A small self-supervised image encoder, trained from scratch: batches of 256.
Rows from block 12, named by matrix and row number. Rows with one number belong to one neuron. Each number is 500 + 40 x the weight over its row's rms, rounded and kept within 0 to 999. All counts start at 0. Numbers have three digits each. After the name is the row's rms in percent of the matrix's.
# fc1: MLP up (model.blocks.12.mlp.fc1.weight, 1024x256), inputs 86-171
# fc2: MLP down (model.blocks.12.mlp.fc2.weight, 256x1024, transposed), outputs 86-171
fc1.730 105:449466523492493478525473498420385512504493512488470525518504505503461544512534522517488473506522511517455496497499457519537501486503582535614466522501497445525478533495463528508496500549519427507488520523567488593501508446483423521517487448481551457550507461
fc2.730 098:472482449460502498551533500420501489513440479552525575478607453465479529568494482487493463494542521453510482519467496510436461523466416514501512463515487524526523521413472468460532476532494386559522495546469571527436404486446533484530547522470514598464484490
fc1.731 095:478473507436587509527508535442573533479468498465482493559531492490484454550477524480505507551570465497543467500432470426482441479575461515494502494464460497533572514451494546494535472490567538422529564483493546499484460474442435534531579540630489473508577466
fc2.731 109:555552555555452507503478499522463504512497464481631479488551501479556533411431550528469565440475483440497475491605522521471543495487596574473462563518546521496544486585485580500487495488498543554478467559499421509505447545554488430472477489444462504471456509
fc1.732 097:475504566423541470515527424462536538551505461516526483521493519513444501512495478496531441457525456512460497513528521466467440422401469498581559535496529504516524507489511591436511441472507537460467482496521505592412443567530441528518516584502463491557553534
fc2.732 099:516443561483453501460434494570529448495571536531536505430458449478533537512492494496440531567475539536473505558500500559576483488469547530511454494445486503540490518501508472557517547493508386521493464519527522479493490457481524427567485470478463519563585507
fc1.733 111:451457527548532478545535448547507521486509475582433481525547512456528539487534494499591541536504483479555534510569438501593492482501470517495531508560499513515557527499472488532555414515498559521528469510494515503449518435487461485431487484567510558539458512
fc2.733 103:524507482528477570457509515545493543529475505487387471497391469505490527505505519523513379530435555456450484541491516517451471498494492537494506503519524547534618565627512452491535562476565504487522513447516536509456493509430513477507534481507571531533544461
fc1.734 086:482431515538510493450501520535481498422416527489540491442603471562567537517475524521467530494503515498422483519463523515508579561493529462395561472560515594477441497544510496547470505490475508472457482506397511425520535451477511507499523444570551569496447486
fc2.734 083:452501492539518443447510463488518518548445389420524490511467476490468490469469513609564544482461555460566506453503450466531509456426465503552468529520520451487536503473473500480470510469482547545522416530491478511496580507508436521513474472464517407380478479
fc1.735 107:510480480515539431470500498504497457502507443451452500485548468403489472452449540527481433569506464454574471536525533540442523412471525472462523530523579484476438520458538516438480477465510505448597497570422542476501528508398424478447491530534456457492554488
fc2.735 105:496512545479451566512518505589478463577556439499543498448510539605497512457471487456542517549442529459452525572554484564524462512509481510521421421473507518568527419495478459488587579454440465541495520480513530517486464457566471528525531526525539504496508522
fc1.736 087:502549473457473431532508446550434463497483501413471505453502468455473444531586491509605604521461396543454509478503409562500499477487454469513461513469525519492485485529486511463560466516503500565500496475445514505468487450523558523573488488454539557521490460
fc2.736 098:486439500596396548521501514459543525520527557521433507532503515538457526551429546414407522486545525451527516427486609419469504553595581570500541475564460488504466466462486545477482519474511505425481512444543522541497426436396474485435473517491487534433565588
fc1.737 079:432556481472423499473542489553565432494498459517489487540502471501481487388460463453412478519517455594481531533503536569513502483438489561509508473546476559452497518455538421465496516474550481554552465475488521481430455493561448500491510466531460564455425548
fc2.737 087:470483527527508502487532491496412506509414491426543556439495583464496546460501474581551502502491597486547474487543412508577447516522486548486434520552488538486494517443417500529576469529536420469570538550476461473507550493482562485469528487444518466466522497
fc1.738 097:551548588498414510428432450531458525460503510587471440518485465519451531530502485550492530556529533453534462427510497588465474515563553532510539542522509491504461456480459573450545573567505432480475527454484478506441463450552452437562432504450469496482489504
fc2.738 098:548511504470468511475529459494451548574526552520465491537433530483527388423514514443466481508460569503535556521536522516476475509551507427472534530462461502559486474453440434490507524453513464488550440516531514498462565471523448540527554533543556524541552519
fc1.739 079:545496435528538467417539509440490456472484443478493505539462528495464494490454433458490450509471513471452474570503489527504456462523510446476404446457422461546470460392470522537483528505467448493487548483520512402538484525493562544463485500501488460570529545
fc2.739 089:433486432502468484446501490460547508470476512421515473451561550473515544509523533481465505456540540451498455493530483487446551544515533594489491531545535546435521503476548493474440389463497507533518471377518465497467474472512477476482520486501487514430477512
fc1.740 115:526483586443554432523536536511471510463468487493536464527496498490490463561495569486512484483537420564495512497484468562454505473479501495488510468521504503477470391496496523445487490463583480545469554431467538490529518465511496563580439519553428469454490471
fc2.740 108:458429476534460399461585493519438405511582444514496507449475506506534450457428471503516509519534617522461548485433444426491514501516447465539520494542494482468540530560498515443492551527434475501503484556508422441473491456515493478506476499554505469468561507
fc1.741 121:511432522459423488451488468489500538511563486483409454528416520527456451512524478561510369431501490582554515434525586528423489521511516479574460508501456496447489538604514459504487511514511504478558525456510517522499559502508500501474506503520540527498463492
fc2.741 157:563480516534481493460468536522502511513431514471482471561512554487525492458454507512538471520524499502511538520570516443518505533442635472449483432462488553514511496520505500528511515506477503451473453517515429480531499519500522466487453541574565618537533534
fc1.742 115:552495509433521508473500521534565515549476578485480462480469473536465563534502462497532524480528539471501536508485492485532481482549535501495435496457515508468572477475495440470460474498410478526469451482534497438470556410447475461489530520467547475494496561
fc2.742 107:471498522485511508514498498520511468496596462514539525460525526504501472408450506524487567493436477461559495506495468523509481458515502520555587531566445489483527607470503428563475547463539474499445600482464514435566557581464540529532469500504460495485501454
fc1.743 082:450463562506445497407473494486482470528519473469495470520537551570461454464484452518448522458524482463536558458473477515501528561501452455494468485477485487495576546575528463620506450512505479531502524508593468474567486497517561568520458453524506420486454461
fc2.743 087:564484478528512547519521494499518586521413552519481489497512460479478456469501580442498474558420447521450468529528463434528552480564479458497541587470513504453484532472462556418520504452497489511447514448456514494529522486556467433506546526517526540507520459
fc1.744 088:453569476493466491470548463587471454561479489490587452453476552513531540563504491473486493578465520461464470461529511477526478540524506485455441560551547504410528437539501461526490563446509515484503458520516566480469574489467449492503442479574492461534504451
fc2.744 092:514514499468516505514551542487547517495586490391502530551537432522525503435470505507462455424523545478538530545484505503470527425460489498468508495496448587574518464537459518436485484480479512479554516530409423455503437495505563519525503476480510527480496557
fc1.745 103:487518514518503461516509550446414471521496461475486475489449496523497502451457625504543500500485517478462494547459530500482553537498559498488540503534559578523415532517446533520461497470499492543496513468428519515437399498435667499521511488510470476468491486
fc2.745 107:480475473438522527490423457577508532530531518537438537458441431541497466472480443505495535462513488560523507503529506480497492522472510453510486513519501551487482534472540492609520428540499517516521464425452506456503600469515472515472468440453511513493512503
fc1.746 111:462443464589564524505524488560504451509412457534458524512514548576507498578487562455551444469511490497520495488485526507443404527520446452479504499509534515545464510471565502490590515472508521562531520457561501399515528508459468476527495496439531556511473516
fc2.746 102:597569472427491503554454482478488438413531508466630451442524503455449467424426538516574518488464453432548499508472470502519548499489557510510595504511530518520467461472489544492468488504499513514511535496513502466498510506504492517504459478466501508540457457
fc1.747 089:409432469585523481464537588453506539513555487499500585536477476453503454405573519552535482535421528475503473492578504477482459481481406427489542500558517422451489453526517531538491522541509499485515525539482476525456535503448492483481504547542462529475507442
fc2.747 090:540577582450509496562475445510516476508406545494488460445526490498592463554480450477532522530572524523436529439434504523498544509456519557518538494536485510515493517446541491445550408467552495546445523522515439450530479508549533443474484487441475585454533529
fc1.748 098:499463590483455465451448535547554425424549555536470483520428506472501451511529608477493515544420580472489436411561494439514535511513503495509467567497447534449432423464468516544514498586563502439470459448517538464452513504490509537490523489541495531552535509
fc2.748 105:552437481538494489553533530458464533498483500522528461527537476490427516535564464488501483516511448463568483510477442523469518524551491518565491428473577439488508423489530498496475482480395524511567465459608439472484513512530512513501526500509487494434519543
fc1.749 090:502500430557406458506448540517438554537466466503543534531426485457545495460561555472416550487505481499510534487496472531512462512503449519516547510513460438546463481514555507542496524446494475537498501568517470567555474537584486549493471531515480469483488506
fc2.749 093:484495547448527515505544510498511553496569554473462462569559502489467477529483504487584427556512520416500475498515467460478536455539483491502493409499450502457454527444469522507490408521518471539531538482461551471487561478419442432466556457466543489530581535
fc1.750 109:446456472484491436497449526529405531522503513531506486541513509558476517508556426530443435538476552529464464509477473509504498533458508473460496447448592530472481469578486586471436542475581489442507526521507505433500436458573454533504507509423501468469543505
fc2.750 107:557568520492507562517508412510532465441485435459540494560520394552527531511428541536506511483519492506502460502517440474470574498499512542496467558538439542532505474514490551582459490492436537557465493512498486511445561469444519392498535545457482539497473475
fc1.751 099:450561496513466511509459488544524503588578533542504518513504457496519480469555519520476502552526512547498475425441473490523482465475477473476600560502479554486540547489467508554507525532502502526494453522530464503535494495517442537361499449466505531459494530
fc2.751 095:530475547489622488479503469465570498464469519456475503427488521520440395499467538476577480502458503477464542513518503538496484434536516562538464520491469458551511504463470503476431485491509499466485543493460443480509478416507598499615496537464519503550510548
fc1.752 095:505529506521485545478501494514451479468438500538549587482508461440505603445548576472459476527560445434461556517494429510492509451454472468492509456486536416552522540535422530442512496568515485514516518511488468503544504445567498596483453518457492500528511495
fc2.752 091:494560493431452568540478523524508513534487444574460464422447472521517471484539510589486429556478507498483457518423513494543467541499530498469487494492544479547527468537537411556488581569472485509542488495476543558515527464492492517551579492596465531445470544
fc1.753 104:439521535502462472475511532540509478484522495468489506521444510497531527483435606465499554475506496477442523497484444454498568551555403463434493503396468444530490522438548510500468535490519486495497540502490474486501448548562428485552474521485593568545548551
fc2.753 095:570448505460451547553481511494536479465460479526506437491496512515484562562552424473502461495448480526455457521552465537457470543489520412539497475469573454498515535598488500474430457476519486481489470599570425442482531433479525482527544458460419510527503512
fc1.754 111:505480465509489488500471460524556479539473494469453466571429501487591474496546558553448447607565471516495492522510512455531468550455428531480540535461483512482445439538536505578527510513520559546490466462533486528507494469525488522464462535497559470516482469
fc2.754 142:521523501458535513558510511506478547482586557517534515496542536533528583542503457524433529476454519446467530478461448500500559556579515535496528474531532431509559545440479494484419474438520499424515553517435491449477419441500552501558534515396471506487535453
fc1.755 107:489521537452445517561425549526495462456514544507485545481410525549456447494457478515521478502581518507420464442492510464483526495402437503474489543533497503606482541482500467501505483534394518558501451439522520507582534487544528583504483550476513461519481560
fc2.755 109:566484476493516494535510504473599590539509524514437502490569530469568566516498525517509479481487543552609522518459486510571523522519515575536588457461471512460456475540488480509471486477510511544543468584429428462483517526448453468493422491454487485452414488
fc1.756 101:453524507447540497536368527485465480566494493476554489514534482513505479482508473498459448475468459518463495457427524589473492503519426515576533517414499548558458553495511444451473526476467471504451483548545563488459519467480526537427457456472464496521529549
fc2.756 107:546434540521528516564549512559503450549504494489422438455549526544512565506556568408494492450495464539421463535542457503470543481475477500460563463497518465472421494474522505511518457493497449464505473493500430481549514501516450553492480600506531464457471435
fc1.757 084:410450537586565531546470477396505545525490507473495481398593478532490502453469494544492526461548464566512486499555485449580474553606493487500478443543567459458519460505540461503518482594534499489463454485501464499514484469484510577506515505540524503462508495
fc2.757 092:535564510424441465411566508540535552533478527489504505528444455504492497487524506475517497445484585461546481474489535507480541500447557467550474549499551512457530556447471597481467546447518509552462558504424528459520470533512539363494499497418477514498451473
fc1.758 094:523444466482529455450451548570543489540470548490469530511486502548519480566500499477460468516536542514527525488462428498499513499535527463448408462404456432535469398477475512520520446469418493521476543612541502494496509530488543486592475480512495512501534478
fc2.758 096:438536533515563544492523448420522530496567477473523445433518547422564495416556482562505504497440554552519474527562510533464498486510463528546513458562512499473617602499534503494508530544536505515512492431529498449407497494430483522458555460528555476477427540
fc1.759 100:443558590481472505423540520519445477464513460496547454544499495519494482537506511482546458484574507456440515553496527504527489503523464490541459466496481548478593442525502475461473551488421465592511433502498514534515431512621481495516530407556460515488488529
fc2.759 101:624496458548502483537470530456491429527447425477564503562551481459528514458473491479458510425487458503475456459470512527434588479502488557439553508504514482546396470543495525556455538487530541477580513470541478432502512485496521487511484502503488468437556434
fc1.760 081:532523485538540504459552463522395534548462536496463501516510502526482506578541546537439513470544512442471454497451458512576450441486521520508593497507401450418480497451488460522477500508531520444435462541575468573487588540536467467558421512501512521528467551
fc2.760 085:501529519474430489471509497518569488481442507442576492475526480495402582518510577537507455491523532558543489518549530459454545493535502492517503517425539502483542607504503476463526486438517530541542429494417503469525523459458429510517501521561512532485543427
fc1.761 082:532506510557495460435440476520511485474510544480479437553526458497552553551604520514596448506479538494471535460443436551489561529535447511483514470508461461479471491479455476551477504527453453508453459533505584471538472511469476492490523494542554456427454488
fc2.761 093:540485494440498583478582521451495494518460481497523529489485510487505509462470528555408469525481461485532545552565456539469515488525533553484476499506649498461486524492497541473502573461462489478572566531540528558440505518560523480577502429536502506424521503
fc1.762 091:512525480508541443531464449488469511489525481471510454530516575572570516538476470507556541439482512583553464502481436577502557505480485473490494451628457511437500498503507493447420521452450469482496429502512552452493491583464501508440509470475541458512554516
fc2.762 103:530469524522506479516546507543535560471420486576506482486449489487490540475485596477455429465412514535515458577497521502552532491535400445407584512427545471530491519517508480555538503514577489528439531499493506549529499533500535477500487485559473539533535509
fc1.763 112:533503455499563507494522533501553501500455542518423481474503588458536496498440447526529487408544446465493488489531493476451525470418457544533535456467515560539582420490495504521510455439525548483476480489549464525593517574592502536461543492490570517489490506
fc2.763 109:517482416528467516515534458512483468500487481419561545506493447551436455424463516529483484609391554502483525487507503518465411466510539429466495529608496465455493521560503472449474533529533481486550477520486558483441506456397514482489516491527518438515477487
fc1.764 106:473572504444500462476499530436507548505527506578516497547498494499515476486532510461500545513478535461558476513517571425474460525487567464445495437488440463530467487495476538504480455541501543488488565509430517511485466484519454549465457552530525429467492586
fc2.764 107:533475568544453504462506458533422454562427475416451538473467542466507429521527491393460506473558494504493543537448549467485478527533478481487532476562536494481536498592516484517528467486526498525502479530555516549469493481558483557538519565490492490405501523
fc1.765 080:524424487489531435447464445555544482438501496520526520483471512516465450564559458541439436471460519547523452513573527491495492520514491584502486459499452496563487447491516511478512490448423461561575459537490479582486486455441526486501512469447532470502510506
fc2.765 086:497567486556400542498583493462442506569547501493512461564493499519582547534499510454515526507536450492511601461504421428609477531534537449456519469492518493476458528552549554486505539510465469413512444513514507432473495515495509513459531598494419469485531520
fc1.766 090:455474481549466474500523554504477417461520479543491483419526446526444469557445501503604491543566392478505571493523540497489542566505425475463477525507461493496492438548497432539493524512484450477509543514506559487515528451493470492535465497533520550471482499
fc2.766 092:504486505468451513497512497514501489478485523451527495515540488459574521560482439481426523512505529520480465529536518512569540492473537531462492492492525508545459484489546551440461526471506576501511458524479408430508502475460501434462517466571495467514520503
fc1.767 099:444465534597512483473510517452534458531484518468449444527491567516461527512572465486486517500460509515536468580501485502558545489534424480515485509532581517484517444466505469482497464549556498477567479580398400506529510539570543488495536569434469504456510499
fc2.767 090:521561410516518464494437521558462524495494518548625526551456500433540484507533525559509450494516582503495593496515488493469484431535551490537446512517479463481476490563416529540451539476453507536578480500490482516494486540473435523440502506402490467557507504
fc1.768 111:604481491501583508405434460517456546546439494490396441512522552512520482517521548461520449458542449469473492564463491544430508520527455553506468465507480500507505493545542543484513457522537527442485518498459518511515509495526536505464558507449475560522506539
fc2.768 108:489515545534446434504498511503567492506501541481509451447498539476454452472440474539519468475614545541405472532530530492530497458503511472492487552529491567439573556532502439518464500487444477517485499513541494509496493516500535504406506507557519504492475553
fc1.769 100:535521543527526552509599532584517444532545507487519520561527533454514423526491519513550547419524509488455418476463462441509503436538406518508412517517487474428510466507509494499510534500444466501570518446501517524447518520488475467501479514516478506511484530
fc2.769 102:434488506478531441574498491397468457480449575480497451460541559501460535473497478448476401500518491529548590474499428524507533493492572482454525448447479504540516529507477434582483528509521572509538503508512457570469434578533468503543570555502483498483528501
fc1.770 103:483500556476571526503461479506446535502469517500597493579533563522543477473500519524477467518503488438592480544498540493547560465461531548510480474480522507550479627500498562444483445507539494498476593458470512503496437469469550471531509485442568531479597598
fc2.770 105:516486509526428483514479439503492559573552472490501550456502480428457556514514442534516559480508515467488442519519458473435452486509450545604501481499482495586496488487521512548498454519503509542514433516503464525511568522546543519488463463440477484524489477
fc1.771 098:474424472531544509534492467518495511455505477483504562574554537475530515507417544511548504505470484462458472578438477551447531529487520541507513517455506494500450415483481561495505498480497449564444479471432526539491432417508558574437491514464524502419463471
fc2.771 100:418530496491485483476510465452485576448449491466480520616469519473526436478545495465479551451555544477489522479603499490478458521449546551450446512551440470535465513488421551515498486503425531497526483514588505510575484554547524484563520473517530497593574445
fc1.772 089:511438503452513465458421432488449448461521439457458549448462535513461480506471513429507517515554500557454460532456581457460576543531585517519487469460502505555428500508416499545480552460530490495564476483513579538577475503503483621519516445541459491447502558
fc2.772 096:511602518495474514561482571514425534487474486581522465493477472480491502504499508547490484445509473466566496443456540535503544485483428453473527461478461485488490504498476527516545455561573507495497491469485529500459545515544492469459436605539455431583486480
fc1.773 094:493510438534448471456464512501553536514499492465575565484529525463566549497453575431508489442517476480498498541463527537560555481498494535468479475586438476495463460473508483435486433518588563498459494473543471511463484446491509510463476497494509548529539432
fc2.773 091:550444493567492452507500500577460418518484510536530479518443493454454477533493470584500525555476560533504514466467461469435519502478542528476481546423515557559513552517462472532484547547541447507561538487431467494551545526474469507597573472403469527489478514
fc1.774 090:567471538556547463452528512544500512520502564533478554575566492449541526473490504514563527484524423419504542455538532522490485474544529531544465490486432415426558478554535533520545496467465553527482412382402537430497532520445474512476506494550535463533497524
fc2.774 092:501587482540508496539531572530463524537474544554478498509475502512484471515513507471476482450540514570468504583409497530471468459514457503490517516539542460533520488487519504443511456485514440455526527518562414551518538482577500497435533507434460442441469523
fc1.775 110:473555460523508561471540598576526479497477521531460459441482497494522509498430497509518443490482425446561572490460517567501505493445529406452518486438476506496538539498480521545529547523486492477487511515555524485562513517475405562460579550564480553530568502
fc2.775 115:487410585507563468512441461477551557467496483478544527518530487564571507500554475467554507499561484551499454513500472532526515568500378612526484474511501447457479492545482466427475381473602491530548539467504457516498532510498442545478470483487446478421471427
fc1.776 094:460539524513507456525520514464493489473494478538601503479466518459454533500464377536569488381483579509486459505525494513551505462542493474478557443446482467518508482540476568537568470459490529478461494513402514459519549464509509546511592549513511536540535559
fc2.776 097:523462462451495509432512518464517452480474520568476562582542415504528514595492560504477549583504512432484455556466518501490552503466550569504459543519472461506483484502433501475524487490433520488547483481558475537502545528506433471506497453517550472506493436
fc1.777 124:435515562464505478476526506435461540439485402443512461513473482501533473513515508550454430510508598514446533513467518479500485517477553502612458447489403582470497542518459540543481520551551377530545489494526490565502501508495456540510509546460537556491526477
fc2.777 114:489446480550483518488470508446504557537530532538509510454507523503474546481469515475460459638446458528484549504533491571519459509494484437487519557473471400535518524513445498511489488546579450493504476554495510550410447516515558529498539534571485496502514530
fc1.778 102:463507556547488514536508424505516570519578515452510426461490525512500485527480618511533593473476485462399583459517494506503513511478579520458454470495504508533490500476442514513504450486502497505495517512459469464536609482505496592514513595485514484461553539
fc2.778 098:517477416465582464439523504464495546515476520506486500577518486443466463556500396467603394429540454485509563538503468589396476451432549505544467493469516423518507487482592557528569487473466521503465509572543466496535528511495511475475483464456588498496482467
fc1.779 106:536490499430526498633498480516532482505534534476510507595463567484474575519460622519464474479536472498565492500492513512460509505467564533600454497434410511487477462474542515482538460425449449546497480479520516473483476543475592535520547529511405453467495464
fc2.779 091:527502481502509506423498531494496504529503419546548473483481437487504484525523475583535458424541512491479422507501506564477423544568509476529426497525560393474616486504475553460498492543496483530491503554574447463506508512525508507438475498525586536503526494
fc1.780 105:479432513459509486475509466487504513457500488498491537509439574475495567560492572506519540489463513594486503554477549561495484521396564502475497480568451530470474510511410509492526485494457498495495532483549490482530488512534457462456462454455461400547536475
fc2.780 095:524429548527455476461482445500540471472534519544476548455566532604470536488526442550574503473474563503559481531522478491510498474534512452491508474489537517573573502480498484488455419494454463534534450466515544497469545443497468539581498454512529519487468519
fc1.781 108:506470541519427535499450546608642494508486465544525534458460506505541509501457511472461504378484474569591496517466507482496504526517455544466469553561485509504552554485448499517519432522499502537483471508461506509512432495559468535432383519561506459474485466
fc2.781 101:478532519539479500543524509550490521460500458605613542547463494507515507495463472511510465532560462500509484465544582521537495500496547513504500549557494496450506551510456429570527528445502494445478527472448494547548470524426508506488545478508510523578540580
fc1.782 105:461503457536583475544496460528485513515491520492415556511485522499545515561567565426465504541541485463460528575491523538559495457454512511547507471519552483563471528455456433464507486404463514611504508522481519518476501408479476513451495503499525544477503528
fc2.782 102:492455457477476508553489557513531506501497420436501513523520579517549531502435518485480507582530466480483517481473523511529506574451541550542497513493458471495497537488515541538512577545486481452453473493490472473497495470591473458417438502501439484515509542
fc1.783 103:500474530501424514485520466528487540513480546497485437492515460514534475460456509492508457527545554536443447554509497519457462436483508529562482479518523529511461413569500543499508485481548453552449452505498507562479499541438521481516429506464531535376437560
fc2.783 101:467485520597514384494502478466502484504415453492420499557466525513494509485492525501490581550550467523478524435410612482561455553507546554434449508471527612467495554479467502498516450544479483483499441447455451456528512454545472528464534512528518465492479518
fc1.784 099:529468504542436539483546467515540533457441453473491453582487549567531557507459510514517497494537528459522509533507504481530575601534543542514547529586439545451432460433438467500542511450483479556458529553488523534539478505493536507496486512499477516515511535
fc2.784 101:457484448520533446569519467520462493553517449458487487554510485509546475550506462505484546446453586534510541439480461572475496450535500500486444508505519514526443485517534574473502494505502507420507495573486500488441501509457466509492458500499493511536502491
fc1.785 081:475528504511519542456553501564486528492507532476510498478441521587572491509568499492485571480476502536580532514529520510518509516516471518518521612499486528495507469527447492471491519473597475474513489511490516408502476418520451446543502467508532526498510454
fc2.785 092:517458567479481523522471562439523476447545516483503579563509523471449486529496492502487513530535419480468486506530537439558407519440548549528508410502477488455473516505506503508481382522520484538451552498612543584556533487463486551436440567462504498481497565
fc1.786 121:543505494527510497499465441465538525503537503509527482491474474469520518504525536506508486523491535481458500547521499440480526578556471548539440524493489470461513489465462470512512483456455536521487493488522484542482472434514518454404477512440486512526452608
fc2.786 112:497448448455531591492543502467503517452485506482478622441560498532427508433488417522508541469503457547476457484521465502481561462484534575482525487492505521483472491437471561548474505548505506469502497518506520483527584497529534461546514511501550488462494449
fc1.787 109:508553526490514571571507490570521526440568473477533521522477507502534453476501527458540501521567488461461470529580433550451495550511446531469558497520570519486449495535444513582535501489549487415525510502467502424490509522511493520495441498536478522500526548
fc2.787 102:508547529451603498585522557433440512576516512501450463480495484459459477529473551446550538549521463515521409522542513497508519466453534483483497532405430457478427463455484529472461481539445518503603497525579529463508498459468501493458490546485499470505473487
fc1.788 082:542598511521511482493479481459498543587541569484511509496515490454484443492518526483497494485530530535520489531527471558541482571473517522461540521583535559457477488447521518522524523543554498542485517525546536534488488549478523485490525479553473519535481523
fc2.788 091:463383476490551531565549503559519461469507474412504526556499530503540548533517472453469501584411506507484533511539587504499477478624490517466505511452476525543512492474459476560475529468558511526486474530499468498526498507501489507498532540506520527474490552
fc1.789 093:510456510550528444425491491436460552634553463525483514432560483488504559505540431508521599488561569491520469505505465480506525494571493470469462419496521457406485480474491537474586494529465512439584518472439521578513458536438495533464524525480541531496445491
fc2.789 102:424458531526459490539464514503515465446477556475535500563515459542553539514509605505525446507441455512498397481493511495464479494441454521517449556471474533510487489461453459501534458492551395500509442484518532473528494491564572488496546622496527505595518578
fc1.790 090:376500524477479473497507458499517563489427492501473565472538580488471451471480482527463571485517522462498565526515501482487492434542478491492552470459543541571528459471539483497497522519520457501529509474485526557440507433565527518605515471557559438471419512
fc2.790 095:541504493530483469462504503518557445378562503505489444489470469444538481489489589473562443525484509544554545482501550490492470485468435510484498520497482512408472521547416537542502428423548471535474470514532510498568527484457491451469582524527460511546482532
fc1.791 105:537519521439560542551473525523527453449478490461515500509459453483451512480499475543491548453542491540597488467494496462532451449502468495541473476471578534549497421530499486505527514475578471560525452519476534424519540509481484546492495539596493492479405505
fc2.791 106:545519449525563485520488537468491586463561525532465521509496415447506505563446549510492518492485511548532523519476527504468449483477415465535492588446538514508438481439401531514470495462449466515555458476546455526455523511547481552545470467439440492501504507
fc1.792 106:468497509578475525474502515513517448548430510533532505512434509482476473431466537504568505454455503457530518521505461537479509554550454444477485507538544479532505482548415425565468517484535459518478542571459545477503471502452490526420512529544481511453517512
fc2.792 099:474512516476531456440469456512493411524518459473478535527482503493511491453537515539550484474498494434521536504516436481460529499523496497533424535490504526513458496508507495462457500484541553552460528513448533529546478571545523436444583479560495394490526511
fc1.793 084:449510430492509455478486536544486510492482510509432521502461473439482581487430485455448508472467465538554550461547503484521476475541539486493548473517522512473554549524482417484498545540553495520513577505487500450454534521597425475490522547498502470532489552
fc2.793 083:517495569489514545451477445414481441459505430449505485540568491527475469459537446504563472478559482494502492574508561438475553492415497543566564501556538530485453464505480502494564482577511527458514545524480514514508547503507484566517432405550465520446437479
fc1.794 102:465460524466573496511453542605419487514480523552485478473535549499503515431474506498467520444480508505487418529462455571527507540566537446487472486512487516502466601544459539512535509464543469497500477536525527536560451446493438495465547476551511502435536415
fc2.794 114:547531548443594564545463570528569561521484480516557497510419416542581466517483502564484435492531556439505435498472526489562591458591404465458401451447539563471442502445452441563477547471494533463523544478508466522509492434529518535516455513431456564513471489
fc1.795 082:395504558428479540507457532491481427513522488486465471456504457535470516449514443542519433467486520447524528498494519493497461502449482498471545497445475527472557571559431494583487454521487556535517470563488447527517595481501500495428438562515446498479449532
fc2.795 088:575555399517550525501489478539527524530481461531499478475439514511511472523494474485451503416468544558461430461498476468504509461509537527483443482579465500489496502537521515484505504511505394519514514449470464457459482512522469514475566503526489458477517512
fc1.796 098:493543475504441513470475452460527446446524481446496477558513480490521531524435482549473506566436504520507460436531491502439544525444467535453520447403555464509506583550460567529475495508491548464544483545498521495467459469453510508559480510541406527475529591
fc2.796 092:532503452459446390516482562522499501563449574503542523414502472550485473511504452477561490449536469465488570537515514518482503471526478479492488566494451562533496470409544484509505536483511488562380478521506526525515545488473400482512491497447547509497485406
fc1.797 100:572506531516587539480517512487459425490463490514524499506527532509509533541385530455457461455479474547478468503515476513451474498450561540533487419536480538513426460496527506516556512492498506506584458518402490441502469538510474492460467536500523489499508502
fc2.797 098:534516471432465458523457466528469521529463419471528551500484480491482550516527426507520472469595474490472471500523474528547555525465476417470521585447529458505480511529571503515494468510504467506462399462509608519490482437473536543567450480452471486528463523
fc1.798 093:493480565506487517518494556497526451508430540516488506573519554551503509532520520440493574460539544496559523520513557477470530470563562478494512504584485549494529488545510520470482468506540575452466482524531482471497436412547512527485506413480489561525488449
fc2.798 102:510500492483472559533505410478471482522577500434557500469548464404391496513480519470393499520497519506421473453424491486559540597505489477496499505497530461545503446468485459522505452488465483519551493523495547523464558550508548495526514555504562481530515583
fc1.799 100:450502506508518524533522463532529500529453457454504468550515468484514513461435504539469455529481508575483507516505427529474496495615439494486515496560490519515501511470566500473503503474429471482516481525473536421469514484459529473486454497522499478525514453
fc2.799 099:526430523552507490487530548497475502446499515515514523448477478516506433509524454500480468580513512477486408542524517470485489463443483489486539536479519465485483526502436452545439496489531555490446467485482510588508478476552479484506526495547462545568452554
fc1.800 101:549457483426539483489502465509574546532487506540516522464523491543455521432519495480496533471508452552502480531503404490488470492414546555500487529420532499435443617486494481525526549529551450516423542488454469502507499494535487443506513526488512510539431564
fc2.800 099:424457491436517602558462527477513482492555530503487461496481483414499475439559484525501484461525417506503471512549496497438475525495495436469494547453558488479502514468416487545476566480509494481550435498476521511506516560590520486507466466469444541523476522
fc1.801 095:451538541492461426463456566457516534517525480545470487500536461579449482482463516479545467485555512519484506558527523493487493515526586536476521490510447440483484393484507537476483479465486437630564539487519534566523456537499550476512494554524493532498475489
fc2.801 093:504513485515579554515516460499465462475429478477477479498424547482520492549507510583458540513497550490481472465515399443463458470484453451553485532437510480423485546493500527472526513573537538439501541526449470450511545545490443477538529457371471542540512523
fc1.802 124:416480524479496479500500450499530494521546527526577501432442480522424493528522512520519494496467505496481553478495476493490524436474494528423534535445491463510460480462467526478457458454478521471527493520581488522537525502446495575446502466530473520480551531
fc2.802 110:571503560570531479455563458513461431532474488470507466531487506442484556510461492468500542497468476482537441529496538502543547521484580459538539488549558511509563490546567510511522553527516557531433474488413558495535467484533511451572468484424563501460495513
fc1.803 088:522528496584465495533524548494501526548486521504483496592511503510544492475527448496504431497462460549473493551510463552513466460439486477536554444541551557494507452491419493586538455485543489508489572533483496527484494491486552486441492533480488472496461507
fc2.803 080:527523511469498533534493462448507446466423497486485503466536508535595440470503441486501487578474517496498457489457483495466509474548472480508516518488485431528524474460541544540468456540490492486457460480420565514577484462506532543597506506496461484470435517
fc1.804 089:461515462494566548442486498468518419486511472464477509430473485401537515521488527496508580532537454482538490478418567491505494503480472494513505480510376476510480511482500517601452580567479478527494477507529463502508497392525500523560443435477432518473523538
fc2.804 097:504438542528511510522487503452458504484420511444449454433494570491479475449521524528473432463433468521477501533515535489479433501575479490464490519466508414464508501518515504458505415454525555445545525481484569534465510494549514520492516503501585496498529521